config.yaml
arch: "ecapa_tdnn"
model: "sound classifier"
dataset: "simulated sounds of rotating machines with and without faults"
train_examples: 39062
gain_aug_db: 6
noise_aug: 0.01
time_shift_ms: 50
n_mels: 64
hop_length: 160
input: "mfcc"
spec_augment: true
win_length: 400
targets: ["machine", "speed", "speed change", "state"]
num_classes: [8, 3, 3, 2]
norm: "batchnorm"
hidden_act: "relu"
depths: [10]
kernel_size: 5
stem: "single"
widths: [320]
label_smoothing: 0.1
loss: "cross_entropy"
init: "torch_default"
optimizer: "adamw"
learning_rate: 0.0025
beta1: 0.9
beta2: 0.98
eps: 1e-10
max_grad_norm: 1.0
max_steps: 8700
batch_size: 256
epochs: 57.0
lr_schedule: "wsd"
decay_fraction: 0.3
final_lr_fraction: 0.05
warmup_steps: 170
weight_decay: 0.05
Rows from block 2 of a small sound classifier, named by matrix and row number. Each number is 128 + 32 x the weight over its row's rms, rounded and kept within 0 to 255. All counts start at 0.
After each channel's rows are labels from the 100 clips, of 14848, where the channel reaches its highest value: "responds to" is what is common among them; "loudest" is the band of the loudest frequency at the time of the peak. Only what is clearly more common there than usual is listed. The data: simulated sounds of rotating machines with and without faults.
# c30: last pointwise conv (model.blocks.2.c3.0.weight, 320x320x1), inputs 160-239

c30.267 [160 146  89 111 160 189  89 157 144  55  81  99 177 127 102  83 130 145 128 111 104  65 169  97  75 111 106  94 150 116 112 183 171 134 164 133 132 168 147 118 118 144  87  57 163 134 117 134 103 147 130 201 105 116 133 123 116 157 100 169  98 100 149 172  61  95 109 175 112 128  27 185 120 131  71 143 173 131 165  94]
responds to: speeding up; gearbox
loudest: 1000 to 2000 Hz

c30.129 [147  42 150 152  71 122 121 118  85  82  88 155  92  86 119 129 165 147 132  59 132 124 125  47 152 142  35  88  81  65 153 126 108 143 153 131  85 161 141 164 138 141  98 134 134 146 101 161  76 160 148  90 119 134 136  31 152 114   0 105 144  64 147 108 142 149 149 140 141 107 141  77 160 149 134 115 139 179 110 127]
responds to: electric motor
loudest: 1000 to 2000 Hz

c30.91 [120  96 136 113  91 133  50 159 112 121 118 131  90 150  80 105 132 102 115  94 106 134 125  58 105  92  82  26  93  71 165 175 131 107 129 120 110 124  94 142 135 130  60 164 132 142  92 107  62 132 103  76  54  42 102  62  97  81  94  84 146  48 101 144 105 129 108 122  72 177 169 107 103  72  82  87 171 148 139 159]
responds to: rattle; gearbox
loudest: 500 to 1000 Hz

c30.131 [116  88 136  79 117 148  33 161 117  93 100 131 133 129  53 114 124 114 127  85 129 142 136  62 107 102  81  45 110  88 128 168 128 123 124 119 114 122 107 165 133 136  57 131 122 154 112 100  40 135 116 100  88  90 133  54 111 105  82 105 159  56 103 162 103 129 112 141 104 148 149 136 131  84 103 111 160 161 161 145]
responds to: state: faulty; rattle; conveyor
loudest: 500 to 1000 Hz

c30.92 [126  91  65 120 137 117 160 110 110 130 124 130 139 144 106 172 132 141 120 132 110 108 111 100 177  62 132 132 135 162 128 103 111 110 147 172 116  46  66  85 116 118 118 113 132 118 174  75  76 189 140 112 147 134 134 104  58 126 138 165 157 150  52 121 144 124  64 156  70  69  90  61  77  86 144 121 124  95 171 147]
responds to: speeding up
loudest: 1000 to 2000 Hz

c30.268 [147 142 117 135 120  93 137 122 160 159 142 153 103 139 130 131  96 120 139 133 119  63  86 145 172  95 129 131 158 135 136  91 157 136 112 167 142 133 101 106 159 127 160 109 147 146 142 120 139 145 113 126 123 104 110 138 113 118 137 165  70 132 116  82  87 145  93  96 102 120 104 117 110  94 137  99 105 139 118 106]
responds to: state: faulty; rattle; piston engine
loudest: 1000 to 2000 Hz

c30.252 [107 128 170 123  90 150  47 155 126 110 114 136  79 154 105 132 113  80 120 113  67 184 144  94 103  23 137 114 142 112 145 140 146  73 129 134 117 106  20 124 157 137 102 143 115 152 111 109  91 129  83  91 103  58  85 112  50  87 132 123  98 109  33  66 122 171  70 128  85 125 194  94  59  53 103  60 176 137 138 119]
responds to: state: faulty; rattle; speed flutter
loudest: 500 to 1000 Hz

c30.113 [114 107 117 146 136 145 160 148 119 138 117 133 183 135 129 122 153 188 108 157 157 149 138 111 134 144 113 124  99 149 133 146 119 154 145 154 129 150 148 104  94  98 104  80 174 130 157 150 126 160 152 126 140 141 147 118 134 132 135 128 170 133 137 193 154 119 128 146 114 165  99 161 144 161 151 132 113 121 154 165]
responds to: speed flutter; gearbox
loudest: 1000 to 2000 Hz

c30.270 [106 155  91  89 150 133  80 153 144 172 166 132 136 173 132 166  69  81 139 156  60 140  72 176 139  82 211 145 171 184  94 120 155 142  96 160 148  89  64  66 130 126 123 137 107 109 160  90 147 101  71 149 133 110 124 181  44 134 226 106 135 192  80  86 125  94  64 125  97 136 108 129  15  75 109  75 147  71 120 161]
responds to: slowing down; gearbox
loudest: 1000 to 2000 Hz

c30.302 [ 72  90 125 129 135  78  62 133 117 146 141 148 172 180 101 184 113  99 108 173  68 164 133 125 159  34 170 125 133 177 143 105  94 152  83 150 115  92  39  92 144 106 115 151 144 139 166  92 130 136  65 104 137  83 116 143  45 101 171  96 143 162  76  95 129 147  68 107 100 140 136 128  52  87 140  83  52 135 144 137]
responds to: slowing down; gearbox
loudest: 1000 to 2000 Hz

c30.55 [126  63 150 155  77 120 119 133 100 105  93 155 124 100 140 135 162 129 126  56 144 146 117  31 157 141  32  82  31  56 158 127 142 157 122 119  99 163 157 184 150 135  83 128 137 157 111 152 108 130 143  99 120 134 145  17 150 150   0  82 136  45 167 163 133 160 157 104 124 126 141  73 150 121 130 135 105 163 127 150]
responds to: electric motor
loudest: 1000 to 2000 Hz

c30.94 [146 131 157  86 141 142  86 120  99  45  80 104 172 136 111 126  95 118 108 148 111 110 152  82  83 114 136  73 140 133 111 185 121 121 111 105 125 147 149 126 122 134  89 108 140 134  96 132 110 149  99 164 104 108  90 119 101 132 126 151 138 114 162 184 114 136 112 147 127 144 144 125 107 102  78 173 156 133 181  75]
responds to: gearbox; slowing down
loudest: 500 to 1000 Hz

c30.102 [132 134 137  79  98 133  68 158 137 140 136 164 118 172  98 176  74 111 125 131  55 148 108 124 155  13 162 106 140 148 105 142 140 114  89 174 126 103  20 104 151 127 100 174 133 138 161  77 105 126  56 106 114  67 119 130   4 110 163 114 130 139  74  70 122 137  23 114  75 150 152  94  22  45 130  53 138 135 144 154]
responds to: gearbox
loudest: 500 to 1000 Hz

c30.285 [132 113 127 184 122 133 132 161  85 123 140 155 104 165 147  77 167 127 107 111 104 125 104  70 145 122  69  99  79  70 251 166 165 139 126 125 102 178 126 158 169 127 102 133 186 168  77 168 119 166 104 136  25  43  91  75 132 150  92 108 133  63 132 121 165 194 141 112 107 150 136  86 110  99  50  67 128 160 140 175]
responds to: gearbox; electric motor
loudest: 1000 to 2000 Hz

c30.195 [150 131 112 128 127 129 130 123 144 107 106 146 113 125  94 154 150 154 130 123 137  66  89 133 159 126 144 143 145 141 110 117 133 147 101 156 140 132 116 140 144 107 135 108 159 141 127 119 110 140 135 136 126 134 103 134 120 135 140 146  81 141 134 118  83 148 122  95 111 157 113 103 128 134 141 134 124 145 137  33]
responds to: electric motor
loudest: 2000 to 4000 Hz

c30.95 [168  97 162 139 142 100 166 100 133 196 158 156 104 108 119 155 130 143 139 144 138 119  96 140 147 137 130 140 123 141 121 128 143 147 111 132 119 136 123 146 121 125 129 181 134 121 117 133 128 145 167 165 147 137 124 138 137 167 137 148 211 147 121 117 255 146 135 218 181 149 204 117 122 129 129 152 126 124 151 225]
responds to: state: faulty; speed flutter; rattle
loudest: 1000 to 2000 Hz; 500 to 1000 Hz

c30.318 [133  46 117 132  77  94  99 141  96 116 109 160  90 124 137 104 144 114 112  71 130 131  88  40 138 123  45  43  52  58 154 127 138 127 109 120 102 149 118 167 164 129  63 151 149 158 114 141  99 135 124  90  97 105 127  29 143 125  32  87 146  43 119 138 130 166 138 120  88 105 144  58 137  99 109 106 103 157 155 162]
responds to: electric motor
loudest: 1000 to 2000 Hz

c30.290 [125 120 135 118 106 143  63 168 129 125 119 181 121 177  94 145 108  94 103 121  36 132 123  96 164  17 124  78 130 116 151 145 148 124  96 157 105 149  54 133 167 125  97 162 156 154 129 110  80 141  46 113  77   8 101  97  35 119 129 109 123  93 113 112 126 168  57 115  64 150 142 108  42  32 111  54 126 161 154 156]
responds to: gearbox
loudest: 500 to 1000 Hz

c30.78 [119 144 103  78 146 161 108 146 140 140 150 164 139 130 107 186  38  89 130 128  95 144 125 147 154  49 212 157 173 200  43 121 108 143 120 172 133  56  29  85 127 125 142 174  85 110 172 101 125 136 114 145 154 113 145 172  22 130 196 142 140 193 104  87 130 104  27 149 117 151  96 123  72  83 154 105 135  78 111 126]
responds to: gearbox
loudest: 1000 to 2000 Hz; 500 to 1000 Hz

c30.202 [102 153 127 154 118 116 130 164 126 167 191 124 160 233 174 134 100 135 121 224  47 173 120 162 135  85 173 133 150 160 155 129 147 148  58 147 146 117  78  33 155 117 115 132 160 123 142 106 173 109  45 137 111  93  72 153  79 137 189 127 147 159 105  78 132 142  78 124  76 144 125 119  31 118 104  59 115  88 147 142]
responds to: slowing down
loudest: 1000 to 2000 Hz

c30.0 [ 84 117 111 161 228 110 170 110 133 136 134 125 133 127 127 167 164 108 128 156 141 181 134 143 102 129 172 207 108 188 133  91 113 151 109 123 136  86  95 129 104 113 162 142 153  99 163 104 161  53 141 181 198 182 148 173 132 176 170  78 144 202  50 103 132 119 132 111 144 156 131 196 135 167 157 162 121  67  72 137]
responds to: slowing down; gearbox
loudest: 500 to 1000 Hz

c30.193 [166  66 147 107 145  92 158  72 139  91  56 172 164  30  98 135 115  96 118  77 138 173 146 111 137 141 137 149 122 132  94  95  86 145 145 151 126 143 141 149 109 145 172 128  53 127 160 141  95 173 135 145 161 170 149 113 151 173  99 122 140 146 137 135 144 117 138 141 165 111 145 125 160 125 153 166 117 128 159 132]
responds to: gearbox
loudest: 1000 to 2000 Hz

c30.85 [ 71  87 142 107  70 104  55 137 111  92 116 116 109 107  97 108 118 112 148  89 131 165 161  84 136 110  93  35  80  98 122 125 156 152 148 141 153 110  99 134 157 163  79 122 119 157  99 117 100  87  99  98  93  98 117  92 109 125 101  87 116  85 103 125 105 163 120  93 105 158 171  99 115 106 112 110 145 115  71 109]
responds to: state: faulty; rattle; squeal; speed flutter
loudest: 500 to 1000 Hz

c30.255 [128  74 150 167 104 124 111 156 101 117 125 156  96 134 129  89 166 125 112  95 124 135 109  24 150 118  26  53  50  72 187 130 157 137 136 122  86 166 117 167 169 139  52 120 172 171  96 138 104 133 121 123  78  89 127  28 127 145  32  84 154  50 120 121 158 164 141 114 119 105 161  77 129 104  88  90 110 181 107 163]
responds to: electric motor
loudest: 1000 to 2000 Hz

c30.196 [146  98 150 136 113 100 110 162 102 126 127 171  96 170 109 111 146 121  99 101  77 129 119  76 163  88 102  53 105  82 188 160 167 116 109 138  99 157 109 172 178 119  83 169 154 166 107 131  77 155  69 114  27   0  85  73 103 127 103 111 116  71 113 132 133 183 123  91  89 146 170  85 106  88  82  64 122 191 137 158]
responds to: electric motor
loudest: 500 to 1000 Hz

c30.122 [157 129 147 113 131 129 116 103 168 165 141 111 145 117 124 119 141 139 138 126 128 255 166 124  88 127 135 113 130 121 114 118 102 136 159 137 130 114 127 133 105 132  97  85 126 127 139 100 132 151 122 133 109 117 123 141 124 120 139 155 219 129  99 123 195  92 114 222 123 139 166 142 122 120 114 113 123  99 143 220]
responds to: speed flutter; machine: gearbox
loudest: 1000 to 2000 Hz